A small audio embedding model, trained from scratch.
Training: soap at rate 0.0011, 26100 steps, batches of 64.
Data: trained on notes from a synthesiser with random patches, 78125 training examples.
Rows from block 5 of a small audio embedding model, named by matrix and row number. Rows with one number belong to one channel. Each number is 128 + 32 x the weight over its row's rms, rounded and kept within 0 to 255. All counts start at 0.
After each channel's rows are labels from the 100 clips, of 14976, where the channel reaches its highest value: "responds to" is what is common among them. Only what is clearly more common there than usual is listed. The data: notes from a synthesiser with random patches.
# convs0: expand pointwise conv (model.blocks.5.convs.0.weight, 768x192x1), inputs 0-95
# convs1: depthwise width-3 conv (model.blocks.5.convs.1.weight, 768x1x3, trained with AdamW), a 3 kernel
# convs2: project pointwise conv (model.blocks.5.convs.2.weight, 192x768x1, transposed), outputs 0-95

convs0.241 [165 102 114 161  96 156 144 147 144  98 170 143  78 134 153 103 100 139 109 117 144 100 142 110 155 107 158 171 125 107 168 150 151 121 173 156 124 183 178 162 130 113 149 173  95 201  89 139 140 106 146 148 123 154 139  83 134  86 119 116 165 128 100 173 143 115 189 134 183 192 132 151 146 130 113 137  89  95  96  86 161 154 128  96 127 110  56 148 156 164 135 124  96 120 128 109]
convs1.241 [119 118 182]
convs2.241 [ 96 143 125 117  96 175  87 154 127 103 165  99 141 177  97 145 104 142  89 145  72 140 161  88 155 107 162 145 217 109 126 119 105 144 116 140  62 104 126 131 197 177 110 137 147 132 116 122 176 106 120  91 139 181 103 147 117 138 149 118 149 147 147 114  99  62 142 110 147 196  84 148 123 129  99  97 122 129 109 147 144 163 106 107 117 107  88 136 131 113  82 168 124 162  46 109]
responds to: filter wobble; resonance; high-pass

convs0.341 [112 113 123  85 124 194 110 149 147 156 160 102 144 140 168 136 180 144 168 148 104  98 161 114 115 126 114 107 185  78 131 116  92 161  79 146 112 119 112 160 156 146 123 119 146 123 120 145 132 104 150  97 111 122 167 109 132 149 129 108  86 122 116 158 164  75 129  94 198 188 176  50 175 177 105  65 197 158 162 123  86 145 129  95 168  64 178  61 133 147  54 157 121 112 134 169]
convs1.341 [148 133 179]
convs2.341 [131 108 157 135 122 137 106  95 112 100 137  77 126 145 144 103 120 107  79 174 113 152 143 136 171 164 126 134 147 132 144 108 131 100  92 129 106 116 136 139 194 177  97 125 146  57  89 153 177 176 154 144 120 103 153 134 129 101 104 164 125 163 149 121  81 109 164  92  66 134 145  89 151 156 138 146 183 155 125 144  88 165 140 118 180 133 139 155 105 109 182 162 126 111  72 125]
responds to: notch; square

convs0.399 [146 129 203 107 131 129 201 130 143 175 169 149 177 126 156 169 120 111 149 168 103 144 167 157 149 125 213  96 164 105 119 153  41 135 168 176 137 126 130 169 158 138  94 107 157 123 124 149 137 133 104 118 145 115 121 122  59 104 154 142 117 147 159 125 185 132 120 119 112 157  73 141 103 136 106 173 119 173 196 132 181 123 143 146 103 174 112 203 120 134 178 190 162 122 136  91]
convs1.399 [ 95 135 172]
convs2.399 [186  90 139 135 159 158 120 101 158 155 182  60 123 182 125  98  94 142 111 126 207 148 108 121 199 114 102 101  77 127 103  75 145  83 104 116 122 148 129 132 108 116 137 143 131 112 137 107 124 132 113 137 128 141 173  89 160 171 144 156 141 159 130  91 103 132  85 116 136 226 190 147 163 112 136 147 113 104  61 125 157 159  94 188 112 150  53 140  92 110 137 132 109 117 123  86]
responds to: high-pass; noise

convs0.652 [145 138 136 131 146  96 174 129 106 175 115 129  88 121 105 164 107  39 126 175 173  56 117 100 114 168 124 113 136 129 133 198 154 120  67 154 143 150  67 132  86 110 146 108 135 146 110 146 107 118 131 113 221 147  93 185 171 154 110 120 132 144 119 197 136 118 149  98 158 146 147  83 105 143 135 142 151 113 183 112 149 148  92 183 172 139 119 131 161 101 161 140  88 114 112  60]
convs1.652 [158 141  83]
convs2.652 [231 139 135 135 162 118 163 132  99 143 128 160 117 185 161 170 150 144 204 112 158  97 133 128 143  97 152 131 155 116 117 126 133 170 132 148 177 143 131 124 129  70  56 132  83 137 165 105 133 158 109 129  82 111 111 125 131 123 164 158  61 135 106  84  99 144 122 167 175 129  77 153  79 113  59 153 102 151 126 137 140 125 187 137 135 188 114 156  84 108 192 154 150 144 100 160]
responds to: resonance; filter wobble

convs0.295 [111  82 154 167 100  92 130  96 133 153  92 161 124 152 157 150 142 152 136 171  94  81  99 113  54 108 114 126 141 169 142 157 104 138 122 170 149 151 124  87 106 124 114  97  91 197 142  71 126 147 140 107 103  79 165 142 150 156 142 135 184 154 112 186 171 188 133 166 136 152 124 161 162 160 190 156 132 107 166  97 139 155 127 137 172 103 113 116 197 155 161 168 116 161 107 179]
convs1.295 [168 101 155]
convs2.295 [129  96 176  94 119  90  79 113 105 183 173 102 110 131  71  95 161 135 159 133 118 126 130 104 173 141 157 112 197 141 108  81 115 118 138 156  96 129 139 114 172 114 120  96 105 110  97 135 138 133 117 100 144 119  82  89  54 111 160  98 137 166  67 109 146 187 151  97 132 151 147 141  71 168 119 145 122 167 169 141 133 131 184 155 129  99 155 149 168 192  84 137 165 183  85 171]
responds to: notch; pad; square

convs0.593 [134 103  96  98 122 158  80  96 110 133 109 100 134 110 132 172 149 133 112 135 148  94 126 154 105 125 134 149 135 143  86 116 165  56 156 195 138  77 143 163 169 128 106 110 103 108 137  57 148 135 150 167 111 166  81 174 107 109 147 126 121 120  80  97 145 171  95 129 165 164 161 120 145 113 189 123 170  53  86  97 136 110 140  92  91  65  91 124  79  87 101 119 185 110 164 127]
convs1.593 [174 105 148]
convs2.593 [ 82 131 134  98 130 178 134 100 140 137 131  66 112  98  61  86 126 189 144 146 153 155  97 162 126  88 123 110 130 169 121 105 145 112 111 141 125 179 109 114 165 174 149 129  98 183 159 105  96  89  91 114 108 208 137  99 164 164 126 158 170  96  86 178 105 180 131  66 154 141 150 132 155 113 173 142 121 157 111 124 135 116 121 162 115 164  94 158 130 104 118 199  53 111 177 109]
responds to: notch; triangle; square

convs0.700 [103 102 103 184 117 139 114 128 115 150  80  85 171 115 170 141 131 107 138 126 133 108 144 123  90  96 116 143 162 121  79 102 146 142 100 112 160 153 118 118 120 145 126 131 169 143 152 168 130  79 148 171 108 161  88 139 124  69 115  75 178 116 183 148 118 152 186  99 131 159 168  79 124 143 107 145 129 189 131 136  85  96 151 153 134 126 176 145  86 152 138 131 147  99 127 181]
convs1.700 [ 75 113 121]
convs2.700 [111 154 124 109 161 152 139 102 162 140  92 106 143 166 164 180 106 101 142 130 133 121 149 128  28 127  96 105 136 141 145 190 142 123 121 134  94 143 119  85 131 124  93 141 145 109 107  90  96 190 100 147  73 102 178 159 127 114 132 194 106 100 157  63 105 132  80 102 138 168  88 155 154 155  99 193  30 140 178 139  90 162 141 161 118 138  98 126 143 172 178 119  67 108 112 115]
responds to: high-pass

convs0.468 [172 130 121 175 136 117  92 134  96 134 152 133 154  67 155 131  72 143 120 161 126 141 135 130 131 162 140 180 116 154  61 161 131 138 128  83  64 142 112 108  56 125 147 154 152 126 204 142 121 139 143 134 166 149 110 161 136 126 161 126 164 145 112 141 135 156 134 121 146  91  68 106 138 140  96 166 174  85  85 125  88 104 158 144 107 127 181 129 111 129 153  52 124  72 163 113]
convs1.468 [129 131 183]
convs2.468 [154  15 161 128 140 166 171  80 108 126  64 147 141 144 132 116  67 116 122 108 161 130 177 105 105 140  98  76 162 124 227  66  63 110 149 137 150  81 165 124  79 147 121  98 167 140 155 102 114 129 132 156 129  88 126 126 165 123  89 117  91 121 138 107 126 100 152  74 105 135 141 183 121 169 103 180 120 136 164 126  75 107 116 150  96 161  68 106 121 164 134 124 129 184 121 179]
responds to: pluck; high-pass; resonance

convs0.3 [ 87 102 180  96  78  93 126 116 137 150 136 115 171 190 176  58 167  85 162 145 155 147 111  88  92 129 143 151 121 132 132 135 109 141 139 143  71 174 153 123 145 130  96 136 142 113 151  78 154 170 118 147 116 104 116  98 141 125 140 124 161 176  95 133 109 120 127 139 165 161 159  84 127 182 119 147 129 188 143  59 105 132 156 129  83 113 110 107 106  39 114 108 169 169 142 100]
convs1.3 [ 82 110 153]
convs2.3 [142 103 174 117  59 122 123 114 116 108 107 145 134 134 140 160 195  97  94 139 162  96 141 146 120 114 139 141 120 107 113 131 126 146 144 148  94  88 139  95 127 126 133 221 138 112 113 152 122 217 122 110 117 178 117 161 101 152 127 144 153 158  95 152 112 138 170 211 131 137 122 136 194 131 180  80 151 181 166  99 132 125  83 101 114 116 161 122  58 145 104  73 104  86 100 135]
responds to: pluck

convs0.132 [ 97 139  53 142 101 107 104 122 132  69 106  79 106  87 109  80 148 149 138 104  79 130  88 185  86 152  74 117  73 117 102 121 191 166 146 121  78 195 142 126  75 146 143 178 145 134 127 104 144 129 108 116 144 127 124 162 137 171 114 150 139 101 148 151 169 130 160 109 169 132 185 149 220  79 146 191  81 142 131 101 144 119 138 163 131 182 129 159 160 199  94 107 147 121 150 122]
convs1.132 [148 148  80]
convs2.132 [ 70 131 156 143  78  76  60 117 128 119 114 100 108 177 160 155 136  81 167  79  75 136 103 137 208 157 186 160  84 113 150 104 181 132  90  90 116 141 158 135 162 144 161 129 140  79 138 173  95  84 109 122 113 155 171 112 163 157 114 134 133 172  73 125 143 178 178 146 127 134 119 166 157 115  74 105 129 112 113 201 126  88  83 132 126 170 123 124 112 101 141 137 169 116  93 117]
responds to: echo; low-pass; resonance

convs0.190 [112 172 176 125 198 111 113  83 126 111  93 189 164 124 107 113 179 190  65 152  73 148  62 117 120  80 117 117 134 128  98 179 155 144 159 144 131 117 112  96 151 126 130 157  98 163 137 155 135 123 102 163 161 135 141 109 149  70 151 145 114 150 166 175 132 113  87 154  89  96 128 108 112 144  47 185  57 173 135 138 152 146  83 166 108 119 105 149 156 145 118 138  98 161 108 119]
convs1.190 [ 89 138  90]
convs2.190 [ 92 106 116 147  98 145 223 139 131 130 190 192 146 120  60 200  52 141 138 134 152 152 143 175 116 161 193  99 122 106 140 102  92 139  87 143 135 123 157  98 167 185 119 161 148 187 174 140 114 162 164 129 112 165 154  80 160  84 165 130  95 124 136  77 147 112 182 126 126  89 152 132 133 176 140 161 132 138  92  84 164 121 100 157 107 121  58  84 129 173 158 137  74 122 141 115]
responds to: echo

convs0.688 [107 117  69 184 121 116  87 138 101 169 122 126 139 103  93 204 110 149  66  89 153 100 138 101 133 108 133  86 128 169 108 151 124 151  66 127 110 191 111 132 200 125  62 104 146 219 169 108 124 174 190 144 133 134 125 130 128 106 145  69 123 115 127 121 138  94 122 168 116  80 103 176 113  99 152 111 143 148 140 109  82 130 113 135 159  97 179 145 127 144 148 136  83  99 100 137]
convs1.688 [126 153 178]
convs2.688 [141 167 148  87  91 142 165  95  89 198 138 111  98  76 120  86 135 162 104 158 132 171 161 134 117 101 173 108 111 136 105  98 147 106 116 100  56 123  92  99 141 159 139  99  93 180 135 141 104 146 113 154  94 134 110 102 127  89 149 117 126 176 128 162 130 126 162  99  83  28 172 131 102  85 138 123 121 199 108 102 123 115  96  82  76 136 195 112 155 162 222 136 125 141 132 128]
responds to: notch; square

convs0.173 [156 104  76 123 158 171 110 134 151  94 105 160 111 123 157 118 137 180 201 162  72 152 100 116 157 148 115 125 169 137 135 160 146 149 173 173 121 143 115 138 143  64 129 111 177 136 137 157 196 116  59 103 116  65 214 149 143 120 139  77 138 114 152 148  57  80 158 132  85 148  92 156 160 107 155 128  75 128 142 156 164 137 153 148 108 121 137 137 124 101 117 167  97 163  97 105]
convs1.173 [104 138 177]
convs2.173 [158  62 134 159 147 142 106 136  81  96 115  63 116  67 155 145 113 125 122 103 142  76 107  82 152 104 221 112 142 167 119 121 150 148 204 115 167 166 107  87 197 158 147  81 158 142 200 140 142 113  95 135 116  83 109 122 136 116 166  93  93 226  94 108 155 127 176 199 138 113 132 108 138  89 133 146 150 132 104 118  63 141 107 155 130 130 122 116 183 116  71 153 170 114  52 183]
responds to: resonance; filter wobble

convs0.60 [126 108 148 122 150 126 117 180 149 113 127  96 141 156  81 117 119  99 108 155  85 164 112  87  91 124 130 108 106 126 107 164 141 115 113 142 105 124 164 159 141 132 124  94  86 147 134  77 130  86 168 154 100 132 210 134 134 155 122 134 152 142 120 155 123 120 150 146  85 172 103 119 182 139 137 180 125 108 144 158 152 110 167 128 114 132 146 129 143 118 150  96 101 105 139 145]
convs1.60 [170 131  92]
convs2.60 [164 149 106 180 128 110 168 144 109 170 124 223 172 169  75  87 135 115 144 125 119 123 130 142 117 166 169  91  66  99  72 157 144 143 125 213 130  86 150 152  97 191  98 146 179  99 105 180 146  96 116 193  96  65  76 123 114  86 157 183 160  76  70 100 135 136 181  99 181  69 122 113 107 133  70  99 153  84 113 113 157 123  85 206  98 167 113 131 159 160 102 177 134 149 154  93]
responds to: echo

convs0.155 [110 122  50 114 169 102 145  87 153 174 146 184 117 133  82 117 134 117  87 162 155 122  96 101  85 142 148 165 116 150 102 164  43  84 150 126 215 135 182  91 101 137 112  77 141 127 169 184 175 138 127 209 116 185 147 151  94 118 122 173  96 103 124  99 126 102 163 147 187 129 121 113 131  97 156 139 137 144 106 106 189 108 109 100 150 178 139 133 106  93  65 161 143 177 102 166]
convs1.155 [163 125  85]
convs2.155 [ 90 105 131 188 112 169 113 154 115 137 152 112 124 100 105 153 127 116  85 177 119 146 146 132  58 151  94  96  91 152 140 109 103 133 122  88  67 100 139  67 173  92 145 135 134 104 144 112 145 114 166 119 122 149 129 129 130 142  87 159 179 118  94 124 202 134 150 157 126 102 146 110  88 121 204 144 124 150 159 164 147 106 117  56 141 121 105 146 128 115 132 124 189 146 144  85]
responds to: filter wobble; bass register

convs0.693 [ 94 117 128 114 145 119 109 152 157 113 130  93  90 149  87 149  89 117 174 101 200 148 158  90 102 155  96 116 152 112  80 126 116 188 103 161 138 138 106 172 105 111 122 124 158 110  94  82 113 177  53 166 115 152 127 166 141  99 118 122 172 112 135 153 159 100 158  95 152 149 204  96 180 184 101  53 107  57 156  84 143  92  86  87 128 149 129 112  86  47 143 162 174 177  74 133]
convs1.693 [102 135 177]
convs2.693 [128 153 147 116  83  93 141  23 175 145 169 111 158  99  96 158 134 159 122 158  54 135 133 114 112 145 178 109 188 156 118 162  97 113 112  58 117 152 145 140 127 125  73  98 103 127 113 101 105 181 116  87  77 142 100 104 118 164 130 107  94 149 100 101 113 100  88  83 143 125 131  72 158 144 116 147  95 144 156  97 170 153 105 164 126 118 196 123 110  73 113  84 151 171 132 158]
responds to: resonance; hard sync

convs0.194 [146 124 162  49 136 114 132 144 157 179 142 147 103 184 118 165 130 160  96 200 148 118 154 139 145 160 143  87  93 145  94  92 131 103  78 167 164 147 176  80 125 141 105 118 184 116 160 137 114 161 125 166 180 142 115 149 148 111 134 133  84 122  94 103 128 122 155  67 149  90 127 109 142 132 130 155  88 112  72 147 182 224 170 121 119 113  71 123 104 102 199 143 119 150 115 152]
convs1.194 [ 80 145 149]
convs2.194 [132  69 155 118 105  92  76 134 128 149 147 182 142 119 164 106 129  64 134 155 191  84  66 106  93  91 141  96 153 124  86 128 115 112  90 187 147 112 172 149 140 176 145 127 178 120 206 150 102 114 120 150  89  90 136 143 102 143 156 120 136 120  96 126 120 105 101  56 126 120  89 174 176 109 103 144  88  65 140 176 141 136 124 151  86  97  80 159 167 141 113  90  92  50 141 153]
responds to: high-pass; pluck

convs0.244 [144 167 140  95 114 142 167 172 145 120 105  91 119  77  98 153 135 162 142 145 112 158 118 159  86 162 147 143 119 172 149 132  97 125 172 177 130  86 113 159 100  92 161  92 110 163 129  94 106 147 141 124 123 112  93 135 133 135 102 128 157 133 109 136 126 153 108 146 129 139  99 175 125 103 153 168 161 125 123 104  97 204 113 107 111 112 125 156  85 111 163 197 147  85 116  97]
convs1.244 [ 93 126 171]
convs2.244 [115 134 125 160 188 167 102 120 118  79 153 100 108 180  81  93  89 187 137 165 122 155 147 188 178 167 133 174  92 108 214  88 111 113  67 147 135 159 110 133  41 170 135 105 136  83  65  75 132 152 128 109  98 154 131 125 107 170 201  87 100 123 156 115 135  86 127 147 123 121  88 112  90 156 102 149  81 169 126 126  74  77 120 133 105  75 114 128 118 168 195  82 139 174 100 160]
responds to: pluck

convs0.475 [ 49 157 113  86 117 104 111 134 102  65 110  72 205 169 121 161 170  73  70 168  95 144 102 145 137  99 109 125 126 177 132 130 188  91 117 133 134 106 140 160  89 174  69 151 147  98  89 111  90  77 119 140 118 127 134 197 160 143 130 137  97 108 195 137 145 150 132 208 123  91 119 146  81 111 121 115 146 131 118 170 210 125 152 126 179 121 121 148 118 127 132 194 129 202 134  96]
convs1.475 [ 78 151 122]
convs2.475 [130 117 117 142 130 141 121 141 157  92 126 103  84 115 130 117 168  78 127 138  97 108 123 151  97 101 162  64  90  91 137 149 129 111 112  71 101 104 137 129 126 118  91 130  83  93 123  73 103 140 131 138 111 121 141  75 142  86 127 148 177 132  80 132 194 201 167 145 119 106 126  97 199  98 109 133 123 159  95 119 166 138 116  88 130 113  98 184 126 153 154 139 144 193 147 136]
responds to: filter wobble; resonance

convs0.733 [163 149 157 100  42 121  63 217 183 122 116 161 168 102 148 113 134 186  88 128  97 164 117 138  83 124  90 159 147 128 172 114  99 190 126 114 119 129 143 129  98 125 182 129 120 113 131 132 135 125 148 128  76 137  89  72 134 100  90  93 143 113 105 152  79 120 110 135 118 157  73  90 101  61 104 177 128 152 147 170 131 132 148  95  96 180  54 154  58 188 117 175 107 140  93  83]
convs1.733 [ 84 134  94]
convs2.733 [144 127 102 107 105 101 161 112  82 163  87 110  98 188 110 118 112 118  82  79 133 111 115  93 112 185 152 138 111 112 177 141  89 107 143  99 105  72 159  78 127 130 123 159 111 144 150 133 102 135 139 100 151 101  80 125  70 113 106 153 120 138 159 106 117 161 175 135 175 148 126 101 139 171 115 151 187 144 142 131 153 160  94 136 101 134 133 137 176 102 124 146  78 203 128  67]
responds to: echo; resonance

convs0.705 [185 128 126 159 102  63 133 206  55 175 159 137  65 215 193 120 127 192 198 129 172  93 137 106 145 130 142 107  94 113  90 209 138 165 112  96 125  90 157 114 137  80 180 163 144  91 145 101 127 165 104 133  97 119 130 153 133 125 114  91  78 165 135 184 128 108 160 149 174 124 161 186 126  97 166 132 119 148 167 100 103  87  49 163 164  77 174 142 148 126 166 130 136 107 118 136]
convs1.705 [104 122 177]
convs2.705 [147 121  95 139 129 133 156  92  89 111 170  28 105 134 143 115 124  96 121 121 127 191  55 107 124 104  82 107 107 187 120 104  89 139 134  55 141 146 133  90  80 151  92 116  94  98  68 107  89 153 110 115 126 111 119 115 167 107 143 123 113 137 134 136  68 170 137 134 107 168 166  99 145 140 146 149 107  90 161 197 126 128 170 139 172  98 179 165 105  93 164 121 171  93 109 171]
responds to: filter wobble; triangle; oscillator: square

convs0.407 [125 153 146 140 158 121 133 167 166  68 122  86 106 161 126  71 170 158  84 123 135 118 178 158 131 147 126 162 124 140 120  93 140  80 164 127  89  56 132  60 147 181 152 149 160 194 127  94 103  93  92 109 137 105  90  97 101  93 125 165 131  94  98 153 102 127 132 106 118 171 127 100 112 130 175 104 153 176 214 153 114 101 173 130 107 137 126 167 103  97 140  85  88 175 152 119]
convs1.407 [162 134  85]
convs2.407 [ 91  73 133 139 151 107 123 167 123 156 140 136  98 121  89  91 139 228 161 120 168 163  86 118  67 196 142  75 141 117 176 115 110 120 176  61 134 132 123 189 112  92 200 106 145  73 138  93 160 114 123 124 139  95 112 111 118 129 106 129 139  77 189  89 113 133 170 108 119 144 107 134  26 113 137 110  96  96 123 130 134 186 175  89  86 129 106 189 116 124 102 143 113  76 161 110]
responds to: triangle

convs0.695 [ 84 124  91 195  80 145 115 147 143 111 199 104 161 140 191 116 131  70 113 167 115 101 144 118 147 143 140 200  69 135 125 153 109 100 170 148  65 104 130 159 150 129 151 135 104 134 133 139 130 155 176 159 151 183  87  90 121 120 206 104 150 155 112 111 142 114 131 194 115 135 112 125 100 146 117  84 142 106 125  98 124  88  62  82 100 107 137 217 125 113 148 112  94 101 108 175]
convs1.695 [ 80 141 153]
convs2.695 [ 93 178 154 161 117 168 166 162 109 101 149 135 123 134 138 125  70 164  81 118 154 167 175  99 145 194 136 177 186 135 121 166 115 129 144 166 114 145  80 126 153 120 105 147 101 144 145 167 161 132 191 171  71 149  75 184 139 155 126 110  99 112 145 151 102 109 181 207 172  88 141 112 148 135 157 169  82 128 153 188 101 149 132 136  29 148 188  87 126 134 114 157 122 128  78 137]
responds to: filter wobble; resonance

convs0.448 [112 133 148 121 149 178 168  94 220 193 149 107 117 131 121 107 112 119 111 100 151 171 141 185 104  68  99 125 155 140  95 147 147 198 157 131  88 109 100 159 142  88 119 160 180  88 109 156 128 163  74 152 166 162 128 116 113  52 134 132 118 108 130 159 138 147 132 130 109 171 124 145 154 111 123 164 195 127 107 120 144 112 145 134 130  95 190 121 171  97 157 142 185 153  73 175]
convs1.448 [178 151 132]
convs2.448 [126 119 149 129 172 124 120 123 109  96 170 134 107  97 117 179 131 137 159 119 145 147 104 139 156 112 149 144 100  80 178 158 104  90 119 174 111  74 115 103 132 111 118  61 178 165 144 137 151 155 141 132  57  84 146 122 134 159 186 163 105 104 102 134 138 132 152 100 146 109 144 122 131 137  88  74 167  96 120 115 181  90  59 135 128 183 130 163 181 108 152 118 134  84 157  93]
responds to: high-pass; resonance; oscillator: noise

convs0.229 [165 159 134  85 147 107  96 134  72 159 148 119 140 117  86 168 150 153 126 128 161 122 109 162 151 149 120  63 118  85 113 103  85 117 123 242 137 186 118 149  95 123 143 135 109 118 134 110 134  87 130  63 153 108 138 116 123 151 145 118 132 127 166 134 127 105  86  76 140 139  81 169  89 144 100 184  90 121 152 158 128 130 157 112 165 154 128 119 147 140 113 154  61  63 166 139]
convs1.229 [142 136  75]
convs2.229 [112 123  52 132 112  77 133 200 125 149 206 128 162 137 155 182 218 114 103 119 218 133 125 126 102 106 118 121 127 161 114 132 158 122 134 102 144 137 136 108 170 104 118 137 149 152 146  70 161 124 191 168 114 118 151  63  89 142 137 142 118 124 115 149 145 106 102 156 114 181 151 127 170  74 127 148 153 139 162 124 143 135 140 222 179 127 144 159 235 132 199 115 102 106 130 165]
responds to: harmonic FM

convs0.614 [135  98 143 134 138 140 143 100 191 137 178 114  98 134  77 158 190 154 121 149 129  73 141 108 112 145 162 141 117 109 123 122  74 122 157 128 151 101 107 138 103  92 148 133  72 104  99  92 130 165  93 130  71 123 138 172  49  97 183 166  78 145 132 131 132 140 144 155 118 141  86 131 164 128 156 178  99 145 141 169  67 160 144  62 115 124 124 127  81  98 173 116 182 141 127 117]
convs1.614 [104 168 158]
convs2.614 [195 101 123 151 121 131 133 123 132  78  92 113 154 148  83 197 139 121 136 101 112 125 126  86 135 101 131 194  92 134 128  88 181 127 121  98 118 143 145 142 123 103  79 120 154 187 140 118 132 105  92  79 103 142 182 135 126 168 142  51 153 156 191 138 131 164  38  92 116 103 100 131  87 147 155  92 178 112 164 136 203 179 127 111 110 125 154 124 102 137 101 123 128  81  96 149]
responds to: harmonic FM; triangle

convs0.95 [ 71  89 117 159 102 158 151  96 114 133  86 175  96 128 137  87  97  80 198 108 170 155 144 176 114  96 167  93 105 130  94 125 153 154 123  92 112  33 100 121 118  92 102 153 117 103 164  94 136 183 132 144  91 117  98 165 114 102 144 115 163 129 113 119  74 202 160 147 131 150  80 118 138 160 125 110 122  51  88 160 131  99  82  76 100  95 106 135 142 119 135 143 128 142 168 155]
convs1.95 [ 75 135 143]
convs2.95 [193 159 107 137  79  97 130  85 150 161 116 152 125 129  96  98 134 182 122 116  99 169 129 130 114 141 191 126 101 113 136 163 177  92 173 174 149 131 158  96 150  95 143 144 148 147 104 138 132 119 135  88  89 135 160 158 122 123 190 146 145  75 188 153 118 145  82 132 152  77 137  89 183 108 159  92 179 173 136  73 136  88 160 153 169 131 171  44 199 138 124  90 112 100 148 178]
responds to: filter wobble; resonance

convs0.584 [154 130 133  71 133 192 125 130  72 163 132 133 136 114  92 123  74 105 180 162 101 199 128 113  94 115 192 128 156 118 103 126 150  84 111 136 117  87 101 135  57 151  82 177  70 104 167 101 131 103 118 185 128  94 174  73  60  81  59 120 126 102 101 132  80 122 120 114 187 153 160  52 105 122 159  43 109  84 103 136 132 128 112 154 128  54 150  98 164 153 130  92 130  77 142  81]
convs1.584 [142 139  76]
convs2.584 [146 121 100 140 150 183  92 138 126 126 128 223 154 160  87  96 137 141 135 143 116 124 136  49 106  94 128 164 141 170 111  60 159 151 103 121 170 112 107 122  97  84 192 123 150 127 187 133 144  94  94 160  88 161 119 132 160 103 129 123  63 156 116 121 138 106 179 152 176 108 147  78 159 129  94 141 153 119 140 125 159 124 117 102 133 128 124 139 151 102 139 167 162  77 129 141]
responds to: echo; bass register; triangle

convs0.356 [ 56 108  98  99 102 132  89 139 152 204 131 154 117 147 118 200  89  73 160 146 121 130 104  90 120 116 121 180 137 169 106 113  92 139 144 174 165 189 104  98 109 141 106  95  39 118 110 103 103 121 140 149 123 100 152 154 105 129 158  99  77 141 106  76 130 140 158  81 109 123 113 196 179 139 169 135 148 131 106 185 108 103  90  88 157 167 115  78 174  97 147  81 143 130 150 186]
convs1.356 [137 126 183]
convs2.356 [194 117 137 179 182 116 111 140 140 176 143 104 109 129  80 148 103 128 142 122 159  91 114 134 193 112 146  79 130 142 127 152  90 124  96 150  93 168  99 169 128 156 128  75 141  71 134 142 156 139 149 158 113  79 183 149 195 155  97 129 107 150 130 162 119 152 100 114 129  65 205 162 152 168 138 168 120  88  90 114 191 134 123 132 147 123 133  38 191 136 197 157 135 100 139 113]
responds to: high-pass; resonance

convs0.616 [ 89 122 131 128 114 111 133 132 100  99 118 102  93  97  88  89 120 161  88 106 167 135 123  68 166 201 104 112 155  98 107 126  92 155  98 157 127 125 128 110 132 104 124 120 146 151 120 180 152 101 106  86 141 143  58 119  40 146 165 141 106 182 130 192 116 106 120 111 151 178 119 200 173 111 141 128  28 155 102 125 143  99 127  66 116  52 140 186 158 136  75 153 149 136 142  91]
convs1.616 [157 157 165]
convs2.616 [157  96 121  93 171  91  92 119 108 106 143 171 108 120 146 134 129 108 132 110 139 105 110  78  99  77 130 151 167  72 134 123  68 158 127  99 112  76 123 144 138 143  91  81  96 103 146 108 167  86 146 195 142  79  84 146 132 132 144 107 150 152  98 156 179 137 137 122 126 149 116 128  50 175 110  73 133 181 102 144 126 138 117 178 216  51 102 138 133 148 146 149  97 118 162 151]
responds to: triangle

convs0.374 [173 112 125 115 155  88 156  87 154 105 111 146  88 127 124 151 137 118 183 152 111 126 184 109 172 123 121 102  77 133 167 100 146  89 160  93 107 115 140  89  84  69 132 115 116 112 118  82 127 186 106 125 164 142 157 164 138 108 130 136 113 126 132 105 173 122 150 177 108 159  79 196 156 122 110 195 183  91 143 103 119  48 150 169  96 124 120 137 152 132 138 199 146 161 195 116]
convs1.374 [121 130 183]
convs2.374 [106 123  84 138 129 121 183 167 112 145 192  96 194 105 103 137 106 146 172 159 164 137 102 167  94 124 103 118 101 149 104 113 133 136 164 137 107  94 114  84  97  91 164 142 129 219 159 108  99 166  99 132  85 143 177 133 126 146  93 199 127  96 106  89 175  71 134 130 122 130 108 138 113 131 109 136 155  94 168 111 108 144  61 185 140  54 149 102 170 156 106 147  92 128 100 126]
responds to: high-pass; resonance